A small masked image model, trained from scratch.
Model: 1.61M parameters, 48-pixel images, encoder norm rmsnorm, encoder activation swiglu, encoder patch size [6, 6], encoder layers 6, encoder width 128, decoder width 128.
Data: trained on made-up road signs on poles, 51.4 epochs.
Rows from block 5 of the encoder, named by matrix and row number. Rows with one number belong to one attention dimension. Each number is 128 + 32 x the weight over its row's rms, rounded and kept within 0 to 255. All counts start at 0. Numbers have three digits each. After the name is the row's rms in percent of the matrix's.
# q: attention query, key and value (stacked) (encoder.blocks.5.attn.qkv.weight, 384x128, the q third), inputs 0-127
# k: attention query, key and value (stacked) (encoder.blocks.5.attn.qkv.weight, 384x128, the k third), inputs 0-127
q.13 098:110159132109108082089148138125178149143140137129170117161137109122154129155134212119099089163116159123174188127107127142136118117129106145117117156217124094088140171137145106157084156141087121107105099067064140153096152103154170064140141112104143122112120109133128170107098121168151134036177179129152131167183106038155097110115103161091154103122091159141104101129139158122099235122117
k.13 089:069143153147068145123160164164115089180110134134094085112158072143161119153055097131172109120131086154130126162174129126148120149114191132135150111053190159119113132149168141183170128162167144219115094146117104122163109136128153144102140163135122073189130112171168113075103106118114164125138157091118120146147162129145103095152116170165145087133168170179161084138063110097055116139125
q.14 088:162095073110143050139136180096139127085115115143105117142176120142156107103138165143187124181137132161094177145049144144103124049105096128120128103175097120141106097166095108068145124144106083096128127117179118154134114129110125139104161161153100167111081154128100178160163112068069182158144155115060139120053099133117086144129086160109116172133166146127146125145055068099129152114152
k.14 096:161149024139127092095095085095110134171105130150087102088130104074095113151130167118152145108133139069118133102165138134114141124157113096091090111147062071087135161100094107126119101093100100048057089133086147177137114130131177142165148047188153150135075140068111143158145137087086127154192091086076081128133139124105148114158164142135109132110158105092159119099123132127098122113130
q.15 085:110152166141141066091119139114123104062115124154096138125072126084117083162157171163140116159145135173119180075099134155129114039133083137119096131175123104086144137143065123159159139092049094098117160122108132175144111163130064134132094078131150162149096165101124103132181159117089169143150154090087137147102168083148150154127144123085219191114101126112164125151107072132095127103150
k.15 091:148115146160079095103133088162156092110112085154121079107120130159113138132128137107129104108132139088150180166155137119064159101164123158106142143101073084162154150114100105105180112104174084118051067075134124133124160165152105190137126151173165078082182100121105091163109160091109145158224159112137131144144108178110129119118156146123145180051183132144144093126204124147147116136087
q.16 102:161075119140151125105093173114109111153153092112157133100137141134138080110161193144076132117131156151096165125171162151119101184047029126106111130113159119116131127085124136127087137128087128170173093134131120100091101093090106130098080156143078125089118164143113098115148174169120101110133135154182123149157128120150130151141196151142125037164110186138059132196133067144157115146187
k.16 114:117172129065142091092146158239139144110108139120097128149122120176091173127129137092123151146120163097135123165096104112080104157133089156141127115200160147168151148151128157207149161132171158183081131108167135143087131134112124168164129178055155122110126138144103150149160129102111179125133127152125102163140069143169115169132050108161169126163165141057123135120112084093113195091152
q.17 108:138112127099108099083152150135129119148116175130157104171114182176160120132097165134129093115165065148137127090167150097106173123097119134087141146174149120105138233154136093071113163073134177090137186127138132139121116123122150138135124094124156109134082155169085144092125137100088093104136157156102113133129116033200119083100092139153163137172105083108114174134145155186122190215116
k.17 094:108121114091098120115155146153113117123137085173172093131153173170161106120134134146153163221125182162148171138147090141165109067136151144112111175129182133053097131200125117103145129102174109141093066152200081110097086139123130130097120149093134117139135147139145157103138133130110139105197181091124104123092123199138118139178061105056134104133131121173124098146061158139096170112162
q.18 102:129115100140033130131146183112216091089113064109126074150137150068122141107124141106075174093158146125122145098163091135174179114151162136123143110137153095129166128107102110122137188109133156147153182185161146139131129146104114092131078159146128090122129125181125104151139133127187185162089198149105159131085085097144135115162122176132130099127128158082159206089076184151138155143121
k.18 092:175109129090119099079110157136114134125177139102197103108107135182129160156105166100173113120133188165128113122151115129102048081057103130106021099122177150127117146116115103114135110110121095098135146154207108143105118122023132157121141073077132098101154109152159147134155130076161136082157168118133144147098090110088114135111089182119100101156134131115109148195125126131081134146169
q.19 094:158081071071180050103133158162076119152075132140129133118158140119140110126130137150229108176104151159123157092092161111122101093107104088150111131169127120126071111165120113108153140176118076101083136113187157155162098103155109115103147135102131085144135173149152157119154090086078113164175102126067137106090145097134182173145073124128127156166169141123150090117072047117103116144112
k.19 087:131134110140111117165076124093173119131144104175102138121153079054070090095129110151102124124145159085139101081183166146115132128146128124140164148120067073123093154133100181137121130069104083059067079158153127169163161109122138153185178145182125112116083146085139098166153139147083064178180059088095112120157094154142129103150174108060116131110147117115158090161136136129149099122117
q.20 088:107132126128087154130170175105146148072048172124138146102149112136171095132150139151083093129152130123122156080115128106148124111168185074137164159071131103140134116119183169166137179148136135173163125055106158116151156131151139192133107106157185164126154200097100039129172145138104153159065149144185119088105138154130123130145126169114094083174204079130130124141101090123167138120103
k.20 095:153178122119120113118179080114108084188137164077187150112103130140115116166155113126106139189118094096158163162129116143130150135148128147162120135138067150189107146123109188167093091153153118075079138178100114138135126153069127131118128161089135118164093096191137134144136091133163137148098133165106149137110115119166101137084135138180161255134146138135118129178080132059161137081168
q.21 104:089118135117133082118172103100158160130095144071143100144106156087179131135100176160085166126137126075100114146115120133104165106136095110102118120156108156113122208132122158075140147070096179128198168077013169170080199089146138113116144108153165161141113130127136148125109093126113103129137158118142140131142160113118123102085163102161144120117105099172117148106193127190199130122057
k.21 107:109136129116126105099220120129169118112117107107136108134150157152123118128080164117150169191126152128110154120090125131124150118168151132118073122129120150067019196196121160109145114066107061190120079139151098156120090128110138113105082174103127154121128087115120132089126143135095131126227155148132193179153157140090184151140121095158169118135141151094087126154073145112107133110093
q.22 128:118137052124177134088159200109173197135140189134203163105132144143139142148142129102149130118049168141121092194109095134153155103158166170125144102129074152129084136152151091129126173124154108094179163100113176132094133099115122171111104113104126184087089116087127169113117088155131078146068100142153124091122160195131158136053094152145113147140156147097133122093130118070149086107116
k.22 114:129148139141144096159119148129148076089077163138118173117118136126149121183147118120135148120164172112094125078080104185098150123163156095132081157159119104064110147140106150076146083044052099149114159154150128096127108160124119067123104099108135196125111119125148131112116090165113058172209106098086086130116178125100194140089091128140131172141105162133070090116099175131130113072158
q.23 095:144188112140120134089109117128064144135126193161179127159105094141083077139149156095098128113096122094136173168157113083141108125127093177160101069116134095165088133138142156132125109167162135085092126062130134215064169113090131173133180165146139119145097080136129131163074101139161098143115108137074065139167084117151120103096117077107107148106204078132103131149189122128164101134092
k.23 096:105129158132140186121149097094156113192207128176071138124112166121115140114119099125084165100136113170128150132145112158121096162119217112154145133095111148074191128092131188101141149120158112130131087124039110095116114160151150081082140154136154138138123168092141175110119215134060155134147087135143134068156168099114145113143134097111164077124064114147142076116156136185105171133128
q.24 098:107133138064153175097214096184079119188109098106082139067093109146154176100149126126122119110148073088096093105108137175122144177154131085171137157116138161144105137172172158087136155142167153162137145165120089100086094128126096078099114112127101129177150118134126114107117126185111087118148130079103141131137145183123180101083180114138114155119162105171177060089169124091154186142080
k.24 102:105119092193126135193109203086120125085143138166130154165151146127139154145172086149136159184145120099116142093106166038183159104113089145144133110177150132201157148189112186119116135142095120161152199139136087103150159118104097148146088143131105127090086128141132089135152124135126069171128118189142152159128142192118134123113107085109120228113146138140188103165140130115145091150102
q.25 087:128096200125093084100163076161133151172171170130057120129122207083164130132123181129147153099129099165125112188087082141152102092173126157110077159139111185090128133101122092116100110113106096118139118134038109130097131121106116155084153118131117156147079178139129207112142103099108207141182153147117140120091172123117131156113108091160173125139091139105119147090132078168156166106160
k.25 094:095096108125144070106158123145154141091010155156172144094106109116112163147115128129195118178115177132088130145123126139120103091224154138110063134131135098135086128171124158036140120100103131151067101093150165155109112108144130135114133157106145172120131085129088124108146119139129142146212172119086117125128089201098221131135127149164095090105148132140123124122123170159129116143148
q.26 116:119064055168179129150114118090087218085170170179098176104162128140126116121130091171142136125108149088090065106121188112126134110116136068159155160208046163141140138129115107115130101137095138113115142172124103187174086122119092103146153094140104116128137144104162147122128136137071124127152100092115077103096182140103086181084165145124150165133134087122126077110116130160119149167175
k.26 107:107129078148185106175096099050238104089141106129106170147130131091098126144108124149089168123145123088157156103143125156164182065127127167112146154190087087095110101146101089111139120074147171142126123068143149136141105130159111156155104020172153175074120105063142117131092086156123116135130130104104106099158163167133106124156133103135115147118072108138096129146165154102116129094098
q.27 103:154165117182126101073066138095089098175127161160145148130107073104123096097124107112110068164142129152145195107116121112117072135137086184203141117112186088089135129155162139191150077174144041085080116096161154127155121139170125133133134161054139116128114119156163112198116083154145152091161088135101153085114133110138135142141087126110081121121123208124121103147128091099121104128111
k.27 108:125159176110057165119073076155098126154131117126096118128133122149129130128158127110078119066112073166162067115174130136117157202123221146135164110105118138162129105089162137123141148167168185116112065111087150109142153128160143128136150184102160083187143116118117111126146112149116112187076047073118115070142138124076123132130139109150141116121126115149203135139168079181134101125082
q.28 082:093119218108138133103172100114151194136110107143122136097149167148176172113110128167101167078131074074088071179141138176120112082171131163119107110134127134123172127126064144087147085118079141128115097123073104151097181131134128075124152126145122151203172104109086150163086185077147140169100117117105131103137135141134123109150165109115156091072123124176119158089187124158179150187155
k.28 086:137061088175136114106132084116152148126121052100157118170145093152085106105129164132123144171097133090027091113072101100128136145113099121123109130146045140105069119128095080119100145075142095178160133116137136146090097139103168117071125125117110161167076138083084119104106069098131139096156174162132147111172157188080127151082121156101123103118108146156103149119108116172163116083059
q.29 094:102088142053087191141167071107118180123128077100136134175137114132114147153131095150093195106179119082128075108144079164129129141202151151133083101063154144149153126124110183165115140081115162194128124202111088091111167141107143121133081161093114138088123117145109108128130151171161146093088153185161131059176127141121144151157169129109139072096123131136130168122142179148176128138153
k.29 088:153127095091204134112183134154143124136126202139148109140127105201147182146122152138134136089162150099097139107119103083102089112076074113115121140205158149145098100097112140100077103172150081132183172133212099088097105133097115128113136165113115163192114140123106140140127054090131116115059157156140185189087110131123140119092063175175106121129111148107113169156103114126140139151135
q.30 091:106130168101081139085157086176107131194115126140142101135092154111143188139038113109126104114093113095096140122111106104142109143134111172132124163097103182146160127144133160100122171189139139178106067181100126177093171160142150102131163134120141152204112084148133119141107196096148154098128127126164143112184091116130122102146113118143087077130093089182175094085198155208116147100103
k.30 077:063097177132159151124143103156102150143074115120059160092142134180167146102101074152135202091118087150113084093152131118169168146107186164130125123084128156125120104128102140138065120128170141145175136165121108092120176123134140162079158095091056094100125155161119117086125096160150092141044133165142160109117141118137147176156120181112136121108174170117144160106082143031151142152141
q.31 104:143197053096113133159109144091173136143086083109178138185132085110138101101162117164133121157197149092144128070132118131129184126162077134097151106128137115139111158182147170126151165103157108141173143136201106091127114109176184114138083107083158175115134116101126057109134075136131040139146113185136160167160122111149156118118103162173075123123070130146145109114140139078090091136109
k.31 095:195156137080106145145157164144075075142133111115114114146143032170159089126195140128135109127167109119160171085148147159118150172111118103094122112114202155127171133150129133213141163126144072138118161158158148106124103119124118121113103135117117112169154148132172157124182094164150113141042100147168164146132139082162127139113137140090149118156118161063186146124072053099167117089161
q.32 099:120109134136113139160105128150130116179167087153093148096141106081094118132097103191125101152116130161154092152122134169166117165169093045125162176227148141108152134110094160139114157107082128146126102097118201153106149147182161172174152089129126140170129097103139154136138138222146079119127096072122171107149131102101126162192110131117129125106123105152176065107132180179122192096121
k.32 104:077095138121138149146082100115148157125120187132109134162126123098150141116103129192127137099153115129133124140196133082144177156135145138135149116066107137119157072232152123224153094183114171155142159073060131218143152119101127149144133124153130088131149064128155070141132116098156112137108096113135140142154151102157123067119134145140117107131138075194141165165119145124132077059097
q.33 086:125141139126175153163129107123131166121139169095152182090135151133079122147119119113103166078094095112128084135164110100149136161165166146064117114134070154131144109147173108108138137084149188154199138085078175110149144056157094146194104148136104077122125145043100105085142108179120103164026105135155076098166137133129133130091129136172135121205158114152081146155134100146144103124127
k.33 110:167126096105147128137163112116196099191090126116184160147080126133156140135094150127091126134115203189100138115066090182114140065204084142180140182146085144087090147142154158114123140092134108158132144171120128107072089150103101129121048091145135167097141126148116143139160141137118095157188134126149125129129118166124158092124132093135143145180104149129094057101114192141101155056152
q.34 080:126126131108068089162151143140097137134113175086064134184127162113109135157080149136124157121203097129149141113109127124129138058144134106131160115118095112156147083175066117067136152118077194097083122115161098141107175129128190159147205067179170153139122135137099111116107112083151107152214145107122107144110111124114120116168084161195114134095112088171166162137136172134128166158077
k.34 087:132086090098140097148175123076140147149117105133163076094186071148085107102141095197133149160155136101122139116154203106196131187146139137108127116196080145067154150097127092127129111146152134097139123151070099139152124070134177112104157154133096073161130117150149156077114180108112164043113152109147169106113114111096134084149150162083118101117053090137134135110095167101129150111174
q.35 092:147072104080107094127083088157057159159114166143129124117131140105123138091103109127174101200139142115098105169088169106105069109149122109158154114121128153174162116146097136069134181159081140115085049128184102179143103183136179147117175097155141139155094127162108135140092153058099186134163117115059111096100110120103130164135089149088107158114169115105194114071127164145111151122127
k.35 106:081069105130155131155128081057162179089157123153059126120132086093161124068097098163130158076142069107145136103186152151146207112065141135086195107146055146152138102089102122137098110130117133083126100181110095157147122115119156132126154039143132113159117127072122144145129122146148118119075088080112105109142123108095145119072177142130096114110092059138152128140122104118181126127137
q.36 083:148189141129169114119121143132116118085143135116129126090127084157147079141100071080162064135098138106152179091121152137080123139092148107147162155179161113113128156090142156168152102115163130158113126108164078113158080135161105104103110159135141116156136149127152151098121085089127183095158081134171100160105102159209149152147074154146127126099126140089046139111051103003098128124151
k.36 079:103106151139066134252047154112050120149108138109098139109106111094119107117130160110074088137079156146165121156137140085125139166146113104138200141095155089184170158123178143127130094183180144062105132110115172093168105122096127137144113160090130110172150166101151129136106085165155172121088118155149103083129151135158088138113194140106144125124159152138125123134090096112156136192126
q.37 097:082142104207119124211127122107130110023097142196075134092146163100098126170132100137139140103128167097104099142098145181129149075182139099145147123102041095124111127103089137131124127109116141126092126161115129140176167162144139093196129067143099148095136099086154135143146141153121107146147104085094107118159166189073148119111165094119140171125115120177173134093161136125137142049133
k.37 109:139112152152151094161098097068183136118131124107122136145126146092126156150136117124130146066162108116128159096114184159190194127100120162119155160171075099099152097092123107096143110147045137147154178091081128087136165142154115124150126084186134117091168086107169072176082135120138096148148147116150122130160130121105074054111212098181139125138113113144060131097186174130127090125080
q.38 092:114113130123177146093127111218116159163130126099159125070175132158107181113102143061151091137088078093170083172124052092098094138112186146174124145092100147170090072146132109144168158113162141119101094144107137152059092115146142151094152135163126154205113122110107142133058080091160135117085099136134122135098119138092135078129105119143115098166156104149114117098175172160105145175074
k.38 091:094084092144117193128200183095114143127165132132117155124154151120132103119134126173134114116155141168034051076103164162157113118183180114135137122114091184084136147154095131105094072127116153094131154153094126125152171103223094089103152101106116194095164139097153141069143116159169110143100132110156119066143165145109130110115142133102086122148139100180115086118067130075137143132113
q.39 109:135188149112163114114063103148134098209112149143142137111118110140141113098112087150110113117114085113203202139174149090163112144170124174190200150131131100121150107123179164184114157150120112110113139118109140141164188083148111205136142102107152128116151113182121108141169136173164064164109077137122144180072127180152137096105088122157117169150128087121116093137162142159107131081065
k.39 107:103122206138057172090136089171088118099140140167162134080109106111128155161106129136126115070120143134135126112128130098133098112198196131094160159113115175142156139147126157142132128149156160103139112123112193131143109124132131129149115130155141131178118128173143142137161149200092045152101099115151148112157111118143060094152150073040188172093114064171183116147124169141177069142142
q.40 096:113141122105111106119143108107146168057098127124136128102163163115086180170130166112109161121134151132102098164096082181165123058159169185145161085138033091109174112123120118067159127105060107161137144140134114163091183156091114138165160154125118152146105147182175127145111164088106149128123143096121099115124102181096123092217069170169141104134125143106201159135104135136115169130166
k.40 109:138108113126185087108138120099171136155118100113135105077110105167147149169096141164109113060099162129146118107094149201140194112100125132103102102189093117091135138092044073131121086086079150129152183126086126131140159116057142099122172038124118165138111139144102156142153081123104105085175142095142148135123146156121133101114121196155130094115143197123113101106124188158133174092074
q.41 084:151132087128194128159080170120052120137140195073133138146131129140077100120078132154107110161110099149110086148098152124150170152091127119125129134124111147141129116155158072179138108132178156137177075087093175130168088093138118145135136188083144091080115145096100158189122054114086156111112081131103060106099118085128081146123097139145067116174150145175073137146089103145146103187116
k.41 095:140137117085161166169124090095160136209111131143121161085094182124100123107106206099099126138118126171170128083141128140144132122217144170150172182171100162106104175102144167124135144082160120091098075162083124182125118131190146152152107092144128156136150125106144132080103166122123113147173099101105104115146149113082155124129114122152116098132104138138137088109110163224110158059046
q.42 096:077082255132099130067151094170146147164126103118123102104131122115141153137125115122122147110144124088078091175111111115108080112131136136139121112090091138142145140093058179085117097117121108155071059225099095133095104154119129112144168121118131138166128133126104122186126197117150151128113124158122130092167115174114136127135189111123128084126094075145142121148207171199132160132146
k.42 085:067076124158152140164163091157155164121144094139107107153188127143157146110138106124144131101113075050099111154086133123144139213096130131108121113141105173128105126090073082095092135125141151123189133101115126076110169089167118150111176130134108171131125133110090099131107123078159124112040123170147176064101109189137103116110082169163097094132129101106092188122128075042140144109112
q.43 100:093165137136134152179060065101198107117100148107112125156109100099114160150106121129117148073121140117159144100098140127121140117144123145134124167109099127119168089103093175115183109094073136148110185151144122114192131172194110140156171115162164164141105108156144091176155172113102115177113069093119117131128093227152145084168101108165098116093137112104124131136152171163074110027119
k.43 097:154094165111142151159110124120095126175120076067139098082110126118148130140132101145098092073106094124135075124128160160146193173129129143124208142082098147111169166134119104151105149168197093085192138058100167100123191113136132140172127076156148067164148154133137182152120179119153091128055133150175164123143124080167085117137180135144152155140146102139126144125155156133176156099187
q.44 098:148107060123133087135073104098112157142151101167100160069138117139087122087112104098189067139146151133151091091134157188140110082136124129158143152152085118152051155119133121076158117124146071044091131096157116179165101110173158132146178077110146116161068128145183118162166135145121101143171089096038106127107115157106166136147114144125140168101171102111133095105150131097115120176084
k.44 101:123132132163150145183087080090154128119192080165137113163135099072121122150124095222105131100133101143119107117164126129163141161093159104136167160146054146066138146120123158103136130117053093131136136125081130158109164093170137151176146092158135108100168140087151126171122114181080072129116091117117129092150170167133130130127176082081110080100072088165168116177183127099148127075087
q.45 105:080087161136146110141147133141161168065106135118126136097117168173193170119144121100166090064124170091118123120063114165121130112108169055172130169130111137112151091128070092070168100117093129140128152130123051095121171137109103065082166094158109098169163166180127099125120103121142114144196101135115166112122183117122138130111177125121112131137144074121091102110104155053068139110172
k.45 114:096136132151151099127137191044111116140142037099161132147141117067119090129157124134161116198141123052084116086106178154137164112081097125145160123178061108161064183125133136138136100165125171080142156077185160107164134061138154110159135133132138143087128150108187100123119117122158163128070124150112151095161118154166106152119099176128124181105102134112108182150098115092153101139111
q.46 086:179145143163149182191094178119142115098160143180133124110175110141160111133115139169095112151069144168157128130120126105095120151115137148141149100132123145119146126126195070183095175148122132132144082080125170095179101102152091158132077141099094106064098171107138159079128123140120102064025123120150094113112134111172100138082109108111170184165135166079116111156063107168158138108182
k.46 082:129126136105103126059110099153119116127139232130141165176088176117156145139129142081140095067103151135131193118142104119122117068152082132150164156073155083169168127140126128166135110103143155150126127170119164130127079136159075126136082144140134148142085105144115141139102088152136110151237143063083029128133130142121151096113101088152118137135156172149095091088165194139114136106151
q.47 087:188129078137164127147088156099098077123117161144132136126138034114183129101126128176145101193104159111144141113156202146161110133099132114157166105185136099091109097138198185192114129160112079126129139111192108135162146102181157124130136057113111095119143117139130098137090114100111107124140124125118140195104118083167105129081057168112097188107094131118148103145100081093109097157081
k.47 091:155166149152105155103105107135129135118130127149085141143131090122051099093120088142107135077149053119159173133166196110139145131123165091135136107066195138189145110124158150182146108154141152138130074133156192182238098111093144129176116094140156129180111165124167119109169148200114125127112087079168118063132127112116090167137147085116143143138132136175188148121135124131156129110165
q.48 096:101155115137113040145103101060169118075098071133124100182095095108122099112120118145116147141164121071106146074097166181140166079151084133116162165132119074090131210150091169123122123107114107146090177171119093112100195136159144113143094087139134163136134133116213136120133177141139168100210142177155148162147136146135124107090123106118171152119101095165175117176140146132130111146092
k.48 095:170146164171129124090115123151123099132089130123100062152160136163155129150143176143108141150188126119224192140124164105162147182101139123073096073086226160115120124095123115138153126092109125143144082115133191117148083121162158134140146154117163097125182129118115102157100080114149152130121167180120187143153097150152081127156144140106156118092116183128154211161136096068119124183108
q.49 107:173134073141095109059152168117123132170103161153184107148126150138095155155159138164128117120080147179113120166096080103096136114153146148097147122140086119162000142133118087164122183082110106058144139112108182154129073147073112154111073129101140107109106126162110146121086138173114111167138140111128111139121109187082125157117052163140134106141143145098115164199102110154109132122191
k.49 094:105168154126114093118118123138181112102147177131143163134179150128161084152098143113169119078109133173152114124115102151078144092218191122154073094158167118108170161163128112049162141078088080127059136162155101110111145124145131098097171106121143171119152119101143124131128133099098077086171125105094099151138127103183162076141073139152113148153133133088116086083137202183122197125128
q.50 089:140066130072108145138142083206060122163142104152114096063112144158115164123116134108140156130120099078091106152095123108150072107076157142198140116099125183181116107121120087083115119126105114171124089157101155145062051126109086141094159173098109106168097117174101136134118134081125122105128187126109095075104101149108135151207100130165119088188146102114133132094118131182140162159102
k.50 086:094072028127198116131147167156165171155166135133095143101161130122136177093131143135114119165112165149129073103118165135175153124131132164136090084162142110145133102146070140109092116105092189112128110167130078125105137109078123133145134059116116134087124105084139141122122137127185100135131083084111130165110121206120180154147089165113111088078160096110087100140148208170118192173101
q.51 090:152132073172149098118114175090103127061152121164122120105151106099123103096174124096205115198093199161112144113075169140112119088118060129137143097132123113095105162105108142101147107128128069071056075113175162143159102109173137135096148126126134111111100157116156145146141138112085198143156113119060112104103113094114142128130099084077091205168118147121160074154091103125081130109129
k.51 091:110130131152138130167101066087174129109157141149070122118128144069098111121154126136111125121131065101166132128166163158114187201078117136138149111083076119098124073103096110138135099153101114081117087069082183136138158123187114163152152098167130095124164146092128105181104129141081063155154083080089115090141120070110102096114191098159147084165137089138154091094163082098086131110096
q.52 096:114186121154137119144094135075150110096052034095127114178124078111117108139159144143073155121170130076144148057112135161183186076170108135126131130132149080092105150129108150200162095148138089137136185131167139072177160130107150126149106111125132108099135129141135065136133124126153136115134178171150184131149099143133149142127131170120120179049086130140156158171141166081144112190100
k.52 088:221187102094062107079158126128120123144145096123121095177136075171154113152139130145101071097133091156150140173156186106094076176085173133101041108139169126142140178096164095130106124103140108070161139122120118125100120121155150108147124155079134125133128147161159141140121106117153152128050140147170175111104095097139119131131094140115147100108109204101166174177157040133111127145111
q.53 102:120138119151097132148128118049162127123122139136149120201130112107119057156113190201056184129151080144114168096138124147194181126151136121122109100151110126099157183148153169170138112118106156119174167080106136147161160143097122119181076068128161159092121087107147110138132133169112092139153141103167125156162148139146097106083126089094148161088101159169138136188168196142195096131098
k.53 107:173189167092111080057173086155162093154087141116136099149117169164175118133131135127086165133139112145157209154135111117088135121164147111100117137103195156139113130153156111139136163027128073240137067086106119112082099137133138105100104151118152136164093113143116124094126154078107157107160226155141123148142135111087135121128106114148170135121136143091148130111170133158095094106130
q.54 086:153076075093096059103125086186108148151086153118107124125132141100127170099100166106199149146146075158116130093110136126155121067184086157100134150162141186174107132202088136059170143076110120153125119148126130178095122159143172159116143119136142117163057097156109121141162131100104172180168144146053102096109123072124166109157091082125143154142146117157166119072116127156099140112109
k.54 090:123063083096135111141119130079127157172109086180117109113146149105130124067111106121153175137186171151117111070135148129139094085159163145110117135102079160059132149147076181106126109140127075115113105207149147165069111147125168144122139094159126116129173159091124148205191141112132095139159130106089170174114093177095196119115150146092117098084144095145193071151166165143150141129125
q.55 089:114156133124087098097090116060211084128110106116135096153114117079148080128099127157074121174200169108185177112126158140133140081168081150143114117128141100105157158093077195135099153126128118125088155125132103143097190154146192098179137116150140147121152137117187096137127146131132169101193144133140165151187112101106114076080112094110114081068089099117135098156154171100093138080108
k.55 084:113136165109101157127154094150084102148102115104107091127133047115144125135131110127134105134157058142161125194162149100118141195083169122095195101051181156119165116093131131161168130215132108150142091099116112053151141129126178147107157162131168091153118110154159151121149128143133174101066131174160155142151101061146088128157152110145154109136130124131163195149112053073137109146137
q.56 088:168137087147169136118088192107046116112161141156164104074127104131066125108209122180132088145068196162147143128149208130132103144101149093144110128130162120100149124082205073175108143152073081120108110099149176129162121110114113098125132108082142106114140121104154118173107138155147080126180089079135107118089119052125103134128143150101111188150114145091140103156118093098117145138090
k.56 086:105179223167118163117104102112146125098122150154123158161129095099088127099133123142102126118109069130154140163173154150119183137073113121176143118129070116165158058185129136132168129154140167135138103085072097185182164143121121137159133075127138077109158122164159104134125136113064102133129069041128122113144139132091070130115088049129171133107159092183157121104157085160135120109106
q.57 115:138110070093082082163107124177096118175117205088131149120106172146100153111090181104131137136109126110116080128167091108173173103146130144116122101103111122107099133178124103090163149111146172101148099132113159180146064090132138133110130145125127129102084123133094139114080101124084086147126157096058026123112148099178173141079069165195117107155172130104107157093101112168191162126146
k.57 104:135109094109116089185108100098199128104148111125153153073125173139108107176083119097157139096141228185114164075109155174157140094129179114115159163143113163117114146158101160067116156064106086177078092177123114139115115148121135104137114089118119122115131105086129161125132126135057107124223123112127137121117068107114177133130104145097089114132108086165136098126121186196092149089142
q.58 086:122107182117083118181127083149116102151100112122094145103057174127114138082084085096157120100136046142108145163117174111146042116149130127141162140108128188114139103060080134118124157109105126139112089090133145102078103144134101131132146126169144124183138187191115128188147186060109134148165169157137149140150080168100121068153125124071120121103125117132110156157155144178088087070118
k.58 088:104071153124139152099159085182121179199143119095146112113145151145176145084130148153091111185117088069118105167112160120099154169149138134125111073117108166182127114076146139155080136150124108107122088106119146161114135154147210101174166079131090087134166080171130132163123148148210179082079102146156115093103119106184107172147158138144159144137143123118172175130140140080180163164166
q.59 100:117132114058125145097144146206115111158058138144093148083118118134123139074154127147112100102129140126147135134152134138133126195159123100151103117187131084156220091184154140139124173110086160133118123166154110148110170132101131068112144096180127121169143106178106104124129113114134126167145154061109112145162064099150129120172169191087114133111141103110158109026148168071130188163142
k.59 104:096121177141118133212144170086130126059175109143111104143142114103116173103147113130132123086136127114110144124174148092120145097084137128111156097095101141177142126133143144184115155210170161148126198110145066160186140148057134187133139057136126053120098142181134147136126102128118100095105127128178150146137164157097070119103137132099126168091097120133199102192093101136153106095167
q.60 089:139170100116184104128121175114108123095078121122120164143145123134098132120118127106151166128145100165185122155132067138102204150139159119116102114095174119151181133183158099111161164126112119128156146115100112101169101083165116133127145186187137107101090128138117137082128078112122132164051118095084096079109157095164135154132058159198124142170161144048067133126037109085155158140127
k.60 082:128098061118084096116114128108103096133146153103167150090072114113116105161165192090128080113110255197142127078148133153103116079127109152155133182120139099089083185148145130128120143108147129073141121145125113153154113138097110095124127152129173117095133163120101149159122143174114099134227166127116148177121137148068192115117107125107106133117102110136150098112086192168110129097130
q.61 108:116117143069159170098156105100154148148125044101149118119109150166121129172155149151073145148137174122087121135126107165086129136176114149108158128137086113096135124114090193133099078099161132152087183177157105114100092129074141095115096147048131219153118163141137132096096166156187144112138106177156120151177134166132177084118145127109118085102107161120106117142193183122116189134188
k.61 102:137127146145147130153136198158108115070112177114123127142165108129155147164115108112097086127145115056142128124105119159143153137092094097105128090190139128120180106167137075135123071124108131161128157086125097040110154132152155158119128163116127100159079141103109154140107061059142100148003145176140167126115112152190080135096070144109111127161162188127115125089100092091127165143141
q.62 098:147195082102131098142092139118155073103101118147142192135163111148107070120134117159146199149131083208121164097166112123135192144192127123048148124165148113173149142169138121151102179120124179104151165148152146111147073117124158221116113123130144102066085131119116132105139125166115106168072159087129103071130145114156180166127074102126112144138160127116161149136086146131177111102162
k.62 087:149107112089072115120085146119120124085127217114166118097104121130137152143141150120101141100172254155149170100161083097087154080143128157129154142089122139098198109148151135154146134112110074141095107138152160160089114137124116096127086129155137174111122163139044165164128123110085106112191146123138116187087091155079137100133124123127115167151139123125131122173134202178084104098184
q.63 089:127089110120124148136116175197081145127119149154107127084131162143147181088110123095134069176102129137106067178121177125130067170078124100189150142130094135132127110110128091148103145129120102109087092071125152145108137184142157039098176125123122116158119108107108161117080100058113142104137107130137092139117057083139103149135108182108089080128122135099053081097125166159072182163141
k.63 090:091096121153172158223151114095096155112128151159076134157136173148125128128122095117112123140124058082118101132174192173155188167081157138142158102123072111146143103142138108167117104149155167145122132115152113158196135107160130113135180065096105047143122120100171106078123094149175133094077112116111091094157179103148119164135181137148128104145122166195109153117048133140123159108099
q.64 103:128126131146149186112136065110154117166098151180210128159112085124152155143156181127124112138084155106160136100082148127194189162133068088145134133150140104144137143143126114127142086122047109124163153160111158075154146094190152121059166131083143143148146121150144164158131145148185115099113154076190127113057161136103091149109154201164106126155160095139120116114139147131092092195097
k.64 108:165098139148122144111107174129145173126107071083133099101144127148149156158057060162141153148115135099088146156117086110056120115159222134125041125121084103053089163111141130157069130071119154110141150120149128149127084142138098108163138100149116147142126133131083136135155085191096150128108057157107155104147123104195119142180107122111104118099075142085092134152122166062135172119124